A small image deblurring model, trained from scratch: adamw at rate 0.0017, 6700 steps.
Rows from block 5 of a small image deblurring model, named by matrix and row number. Each number is 128 + 24 x the weight over its row's rms, rounded and kept within 0 to 255. All counts start at 0. Numbers have three digits each.
After each channel's rows are labels from the 100 images, of 14976, where the channel reaches its highest value: "peak at" is the part of the image that holds the peak. Only what is clearly more common there than usual is listed. The data: cartoon faces.
# conv: 3x3 conv (model.blocks.5.conv.weight, 96x96x3x3, each kernel summed), inputs 0-95

conv.48:135170120113140137123119177130109179130157121137101173105140142112157132177124086134115137121088167145147095081129126111115109111142138135114131096098117148143102146154137152118111124108123173153112125126147116059137133147114131120112158096106135152181128167068097140126143118113151115112
peak at: centre

conv.37:143109132102133114139141104124174106119086097186127119143123107106136126095127179127136136205110147114134181164115124110136110144140143121096109129136114157118120092125139131121105158109141178135137147135128119074138099121170119122094110132133115093107146147161165156106097114157163118116
peak at: bottom centre; centre

conv.23:068160136194089113153215118090131124109129101095124134138090128158126126119119111125107120126156117103131172125151126159139113124141127124115120136102129151101124125127133111107161119143168137099155123163115113129172123115121087110091121139158141144169187154124116111136112143132141146134
peak at: top centre

conv.93:121116131119134164133113129126172133121125131125108101116139158163124125107129108112109146094189111095088112138142116144160133116149164076159132125099161170109147123108140111154145140108125110109084141162096149128116122109110161092166195148149123137094085102078128119105162119135116128124
peak at: middle left; bottom left

conv.79:081068148174127111139154071120120109129138122102143101148120111144095139144114133155122083123143132118083115142124119133155141127153233104159128140120159149131115153170118112124147094084145086135113132148122102118145127120102141151127103147120139142108124110138127104102138146133114129148
peak at: bottom left

conv.38:174152127097123151106151130112113129120095118131136146128123148158163118117194144119154175127122139163090114139179144126092126128133079127091179094194124112131152129099089147165123118148126133133118149133130114107156106101164120150098087126140094129116112138142105129141126139163160134136
peak at: centre

conv.15:104138126106179139129110122135123142107127141136122123131097089104126123129124107143119145135118103154157175112161134111110126155101113183109133070128100133161121141150149134130069159143135152148118124121136112033106135127130134115061136103109129100172134171115107131121138138134138144150
peak at: bottom right

conv.89:121113123126144140143159156175138137121121100110083088112147101105121118160133125119149116139093116122108144123107134137124142120088091136090117134153128118120217158131113095123113112151121131100138139172149102104104118144161130114055115135133105144172128136166155117151114127071139131106
peak at: middle left

conv.22:064131157126089093113144131169157131133105112148155144098151126143138113167153094074135128097089133094144152143110125142107190136132142140121108146106116109092129158127131062100123122111139130126144132174085106124164094135140135153126189127135128142129144107128131132102122113142155138122
peak at: top centre

conv.2:125099129116150149158131075067142071124147099078145158161123115154096123084094147153118103076130105079121148126124128127146150112132150103150139169128147132127133145128103119134144131127122119152126137133119110070136142094143141099153104093141112109100120119162154104125107110119160133169
peak at: centre

conv.80:125133177138063125113154119124104134152104075147139138176113162150139124137139152130102170136119132115125085109108128141134092169153105139153091107171156119098113091091162161114125135122123110080116130154103145174130128122141139109158128133099148118131102108149129143166144159132148088129
peak at: bottom centre

conv.60:132121111102115121154161163111110094147088136093137175122128166138138120117135131109097085017105125157120096130126144089113155130174103124108121131110145082094136140130126142126154129139121124134132134149098116126123122105161120144154152119156128145105139096136130141106136135183104111145
peak at: top centre

conv.14:132126121140128155128139118183121179125116101119153125138055114185127178133110088131126163131108117064128133143112111145147114131130126134151145157123131137130191102143122126159138127132105135135125126109158137129148154159172151147104066122126114105115129125134129130109179117153130097092
peak at: middle left

conv.76:110167132162083138089126076088124137145138146085135116117122147116118155137129146109112111141087122136081105109107127140091144077098066139168130174140135119131109098133143113148164123136124127163103149144142136138085150152125113102125170128135111166122117124143151138100159111149096089116
peak at: middle left

conv.81:105159138134119168127132123133131101145135126174112138136077130115148154113114129127128122102152139078147130146139081162133059160141131148158112145146115085131129119129169117092102116151149130051124122144130098109125074144134160148135151137131090121140109125096119096134169149143150106150
peak at: bottom centre

conv.33:127127132149085132136149102112118138143128111126144116152119176150135114129134125124102141129144135109089068155133098121143135104152171106136153190136131135064125124129093140144159104156111097058157125122144144189130119152145134130168139146109145149135147124126114126155102140153113084169
peak at: top centre

conv.25:124139129117148171114153092087114146153133124098115136119099134108116161183120192113129131109118118135170124117120125132121127074147109144122077125157120092147148115093114125186133150136141106155109127090147127126130147131153152129084218110126129143145134126141130159151138131111119116102
peak at: middle left

conv.69:162112109152127134136114108109147145096130150118147138109198099144125117137156123132094130094122114187128135114155154069142181101134118108104128111100120137125094137136097115170183128119137082189122144138148148150137146138118074111137125111155146099131154126112137158137102124132102145124
peak at: middle left

conv.9:178139154133152060112120117155108149134117121051169136128137141112142148165122105127145153129125113145119125107112161109120205116123141124127155120126132120149140122137097135170151139119137124179111120132122115135141184132094101113117100104109155120146114143121124182126092120087148133143
peak at: middle left